A small sound classifier, trained from scratch.
Data: trained on short pieces for a synthesised band: melody, chords, bass and drums, 147.5 epochs.
Rows from block 4 of a small sound classifier, named by matrix and row number. Rows with one number within an expert belong to one neuron, the router's apart. Each number is 128 + 24 x the weight over its row's rms, rounded and kept within 0 to 255. All counts start at 0. After the name is the row's rms in percent of the matrix's.
After each expert's rows are labels from the 100 clips, of 14848, where the router gives the expert most weight on average: "responds to" is what is common among them. Only what is clearly more common there than usual is listed. The data: short pieces for a synthesised band: melody, chords, bass and drums. In brackets: how many of the 100, against the usual share in percent.
# router: router (model.blocks.4.mlp.router.weight, 8x320, trained with AdamW), inputs 160-239
# up: expert up (model.blocks.4.mlp.up, 8x160x320), inputs 160-239
# down: expert down (model.blocks.4.mlp.down, 8x320x160, transposed), outputs 160-239

# expert 0
router.0 096 [133 138 133 122 144 108 142 153 150 138 147 130 132 127 162 110 156 101 146 107 101 101 129 122 150 125 184  97 119 128 155  97 140 123 133 190 131 110 134 143 133 135 111 152 116 151 113  74 114  86 135 135 121 147 147 156 125 138 135 128 154 129 117 115 113 160 188 166 144 146 139 160 117 163 106 146 126 142 126 105]
up.0 161 [146 115 132  74 135 127 126 111 119 123 138  88 149 149 118 138 136 127 137 133 122 113 137 142 152 122 130 139  97 178 131 118 103 103 139 113 140 136  76 151 160 140 148 105 122 157  74 147  66 152 127 103  98 101 169  79 127 141 112 145  78 142  95 129 175 108 111 148 123 142 159  86 148 155 104 139  77 122 123 151]
down.0 147 [ 97 122 142 124  91 137  98 148  98 147 126 120  86 119 111 153 106 175 117 174 125 132 128 160 110 138 141 131 139  78 167 115 142 113 102 145 143 152 169 126 112 157 137 124 141  91 138 159 109 114 158 124 162  88  92 118 134 136 123  92  84 188 138 152 129 128 127 122  79 120 123 166 136 162 126 129 127 121  98 102]
up.1 108 [129 123 155 121 114 161 103  68 118 102 151 151 154 145 104  69 148 155 137 177 125 124 145 154 150 119  98 115  97  83 112 122 107 119 105 108 145 136 130 161 104  98 145 124 137 107 134 127 170 118 139 126 131 133 126 106 116 178 120 108 128 110 122 122 132  90 139 125 110 153 150 128  98 149 136 118 132  87 117 109]
down.1 105 [129  96 136 117  74 155  94 127 139 104 110 130 116 142 137 122  79 132 127 106 128 126 127 149  88 136 144 165  84  85 125 146 148 115 147 110 126 123 145 101 128 128 136 201 105  99 108 107 100 120 112 139 102 122 135 157 105 120 135 157  93 121 142 146  87 129 139 125 123 111 141  88 102 201  99 133  88 163 103 157]
responds to: rimshot (43 vs 15.8); text has "noise" (36 vs 10.1); drum pattern: bossa nova (25 vs 5.1)

# expert 5
router.5 093 [164 126 145 145 121  83  94 124 182 134 106 101 137 102 126 157 109  75 149 159 122 119 148 119 129 148 167 137 140 105 103  95 115 112 142 179 124 159 130 144 115 141 143 120 137 147 135 116 150  82 125 121 111 146 158 150 148 132 145 122 156 149 127 121 104  80 153 130 148 119 107 146 153  96  84 142 165 163 170 121]
up.0 174 [ 99 103 157 144 163  98 137 142  99  94 124 118  84 124 144 133 137 145 113  81 101 171 192 102 149 149 113 127 108 146 152 108 170 159 139 106  98 119 122 129 164 117 134 144 107 134 118 159 115 148 117 164  98 164 120 141 125 125 126 135 108 133 113 118 124 125 152 143 143 106 108 133  99 155 148 133 106 141 156 113]
down.0 175 [129 135  80 130 117 147  93  94 151  95 137 120 137 128 137 145 154 105 102  97 131 121 120 152  97 120 164 127 172 122 148  91 120 111 137 116 148 112 135 106 129 133 134 156 102 123 165 130 121  71 102 126 136 129 155 137 133 131 139 174 137 141 112 136 110 172 136 123 126 149 103 123 153 118 124 129 184 140 128 139]
up.1 072 [137 111 125 141 111 135 118 144 138 103 129 142 115 123 127 113 131 169 132 155  78 112 192 125  78 142 104 166 153  85 100 128 142 131 154  81 153 137 151 118 119 142 147 122 104 117 112 153 134 120 119 104 122 110 153 144 108 145 106 102 137 112 116 117 138 147  75 105  77  73 145 106 148 104  80  81 130 141 148 155]
down.1 063 [172 150 133 111 109 113 109 123  83 167 123 105 120 134 131  82 126 160 136 116 164 163 166 160 146  88 115 123 154 141  84 119 127 159 114 114 188 147 128 164 101 144 128 123 105 128 134 112 135 108 110 109 149 160 108 100 134  83 166 114  77 149 110 131 141 129 183 133 120 139 122 131 116 136  92 189 111 126 135 122]
responds to: quiet level (69 vs 28.7)

# expert 2
router.2 098 [136 138 132 159 141 104 134 130 135 122 139 141 152 102 126 122 124 132 157 126 137 176 119 144 124 171 143 130 163 133 170 129 120  88 118 119  93 120 119 144 121 105 118 115 123 138 132  84 163 111 126 152 131 128 124 144 127  79 163  94 137 151 164 112  98 145 111 159 169 103 144 126 131  98  93 142 135 151  73 111]
up.0 091 [126 109 181 166 124 123 100 166 133 107 123 128 130 153 107 113 137 151  98 170 128 124 145 140 105 122 120 119 109 119 120 115 131 151 126  95 152 156 103 149 145 132 136 110  86  72 159 180 158 102 136 104 140 125 134 103 166 155 120 181 101 132 149 129 153 187 114 133 120 127 142 133 157 133 125 133 146 127  98 134]
down.0 087 [147 110 182 132 164 105 119 160 135 124 170 130 184 120 125 137 119 131 142 145 116 132 147 142  99 154 155 129 134 122 109 101 176 100 197 169 143 120 109 133 176 149 140 122 102 116 131 174 109 127  78 141 136 152 100 115  99 135 149 145 135 102 103 116  86 112 152 168 112 162 141 152 117  98 180 126  87 166 102 187]
up.1 077 [146 131 114 123 159 183 122 113 181 139 124 117 143 143 148 112 117 138 143 143 135  79 146 126  89 147 156 100 125 153 135 122 122 154 122  54 139 166 104 121 112 109  87 125 116 136 133 133 151 137 110 117 116 144 126  80 130 154 127 111 151 109  82 119 115 137 157 148 138 105 163  86 101 104 124 146 135 123 136 128]
down.1 080 [ 70  98 138  99 127 122 131 136 134 111 133 152 172 194  91  95 146 116 122  82 113 132 142 106 105 126 140 134 152 118 124 104 155 104 115 133 132 126 141 101 122  92 115 140 171 120 133 186 119 148 149 140 123 110 126  82 137 131 167 147 107 135  99 102 173 125 129  92 136  91  99 107 137  80 157 129 131  88 128 134]
responds to: bowed string-like (46 vs 14.4); melody instrument: bowed string-like (33 vs 4.4)

# expert 7
router.7 112 [156 111 128 118  93 106  96 135 160 120 133 111 166  86  93 109 147 129 114 162 133 115 130 103 117 104 153 126 128 130 114 145 102  98 134 127 106 141  72 111 108 141 173 148 133 150 119 143 142  71  96 123 177 106 121 119 130 131 136 145 160 139  71  90  98 112 133 129 129 156 129 128 114 105  97 113 121 161  96 113]
up.0 135 [171 112 115 141 119 136 126 123 124 102 146 171 129 129 166  85  83 189 114 108 133 158 121 167 117 116 125 147 127 142  95 116  78 159  83  73 106 103 134 107 150 111 116 128 147 217 151 126 130 165 120 131  95 133 144 102 141 160 111 106 105 118 144 143 145  98 137 136 131 146 143 132 150 131 130 104 144  76 143 148]
down.0 142 [123 122 109 123 160  88 129 102 118 141 124 121 123 119 126 137 158 112 130  99  90 111 120 101 115 156 125 117 177 112 137 140 130  78 100 144 126 107 142 109 123  85  95 128 131 149 123 145 126 139 154 119 131 176 157 178 106 125 106  97 163 120 116 133 125 110 132 123 109 129 127 111 123  81 115  71  88 127  92 109]
up.1 147 [140 169 128 101 112 101 121 108  74 129 133 143 143 137 138 155 105 113 113 126 127 151 142 153 126 143 148 100 147 159 119 147 148  87  81 113 116 118  88 141 126  95 140 108  86 156 156 170 104 124 117 116  85 141 117 130  99 186 121 125 132 164 101 159 135 113  85 112 104 114 108 138 135 133 148 152 149 143 137 145]
down.1 136 [ 99 107 125 151 107 118 132 137  79 150 160 110 116 138 141 124 105 114 164 139 120 179 156 138 135 115  87 109 109 114 114 158 169 137 102  96 114  94 151 128  92 130 138 107 144 139  89 106 119 116 124 118 148 118 172 138 101 142 113 137 134  87 116 113 116 146 152  99 117 132 172 138 153 142 123 127 112 140 130 101]
responds to: organ-like (38 vs 10.8); thin (high-pass) (37 vs 12.4); melody instrument: organ-like (32 vs 4)

# expert 1
router.1 101 [153 128 151 143 115 101 128 147 123 114 126 137 132  70 144  95  97 113 110 100 125 108 127 130 128 136 120 138  97 130 121  86 117 129 144 135 135 138 131 135 111 133  79 148 112 115 167  81 118 139 138 131 134  67 105 101 166 136 142 156 114 179 137  81 110 139 130 151 121 140 164 131  91 160  95  80 164 169 111 120]
up.0 122 [159 116 116 151  94 159 128 131 119 148 106 151 152 116 169 136 163 138 143 118 141 120 107 171 153 150 128 120 129 119 110 110 106 115 146  68 151 142 189 113 125 129 121 121 143 117 149  99 110 127 132 151 106  99 157  91 132 168 131 120 108 127 131  98 110  99 123 156  72 133 105 139  55 138 110 153 105 123 145 109]
down.0 120 [165 131 142 120 107 102 117 188 116 120 135 133 139 140 137 126 133  90  87 134 140 120 108 115 115 183 121 168 131 119 140 125 154 111 108 153 113 151 160 119 127 106  88 111  77 113 140 125 130  95 149 124 159 158 140 109  63 166 114 125  72 118 102  99 142 120 156 149 140 130 118 137 113 131 150 137 139 131 134 137]
up.1 051 [215 120 101  95 120 149 142 120 180 151 129 144 123 143 120 165 173 164 111 110 116 104 161  76 172  86 106 129 163 139 102 148 126 146 114 143 129 142 146 129 121 148 106 140 131 140 125 173 142 139 111 146 116 130 138 130 102 108 103 143 117 111 147  96 136 139 110 125 139 128 108 123 123 108 162 119 116  87 107 132]
down.1 057 [132 120 105 157 126  77 124  89  79 139 144 104  99 132 125 135 151 147  97 109  99 155  91 163 157 104 120 170 133  96 131 133 140 116 122 132  94 144 128 114 153 118  94 144 156 112 137 143 124 167 143 146 120 120  97 114 123 154 107 121  84 116 165 122 159 110 109 135 166 108 107 122  98  78 108 119  78 157 166 132]
responds to: key: E major (31 vs 4.3); organ-like (27 vs 10.8)

# expert 4
router.4 100 [ 93 196 130  76 124 131 147 163 150 144 111 152 131  90 153  98 108 128 141 109  94 103  96 151 120 154 125 131 114 122 102 109 136  94 170 146 122 160 150 168 115 113 107 113 132 155 103 106 152 121 140 161 112 123 144 160 132 110 178 145 137 126 130 125 119 124 103 146 142 150 140 180 151 127 100  94 140 155  82 125]
up.0 055 [153 129 108 119 145 134 134 115 157 129 115 127 141 163 131 137 154 148  95 132 112 146 114 106 106 129 107 111 153 149 158 171  99 156 130 116  90 126 139 147 128 117 140  50 114 154 155 147 154 181 115 117 117 124 158 112 148 138 134 126 162 142  97 163  91 123  94 108 133 112 118  56 147 132 122 145 156 131 130 101]
down.0 068 [153 138 150 139 116 155 158 111 130 148 104 162 133 172 105 134 148 150  98 124  87 145 106 130 165 129  65 139 106 127 128 127 133 164 137 134 106 168 145 112 132 177 166 113 158 135 131 138 138 175 107 116 109 145 143  82 108 152 141 118 129  69 127 118 159 119  95 138 149 109 146 128 140  98 110 111  94 133 155 115]
up.1 105 [154 136 109 164  78  97 131 114 156 125 131 117 167 123 121 128  74 144  83 111 133 151 134  82 122 142 124 128 129 165 178 146 175  89 130  66 158 114 174 123 122 104 137 108 173 121 130 122 141 106 113  83 150 159 118 105 123 121 114 144 131 125 157 128 122 136 134 133 126 133  99 141 183 130 159 109 114  97 152 136]
down.1 098 [139 111 106 137 122 148 121 111 150 140 141 153 118 166 123  85 135 142 124 129  82 137  93 102 129 160 139 128 113  93 126  82 111 155 112 105 142 136  97 149 121 143 148 121 153 133 112 138 147 146 152 163 137 112 190 104 117 144 186 140 123 112 135 102 109 115 131 131  91 157 125 135 118 115 140 118 131 117 112  99]
responds to: key: C minor (27 vs 4.1); key: C major (27 vs 4.3); tempo: 80 to 90 bpm (26 vs 9.8)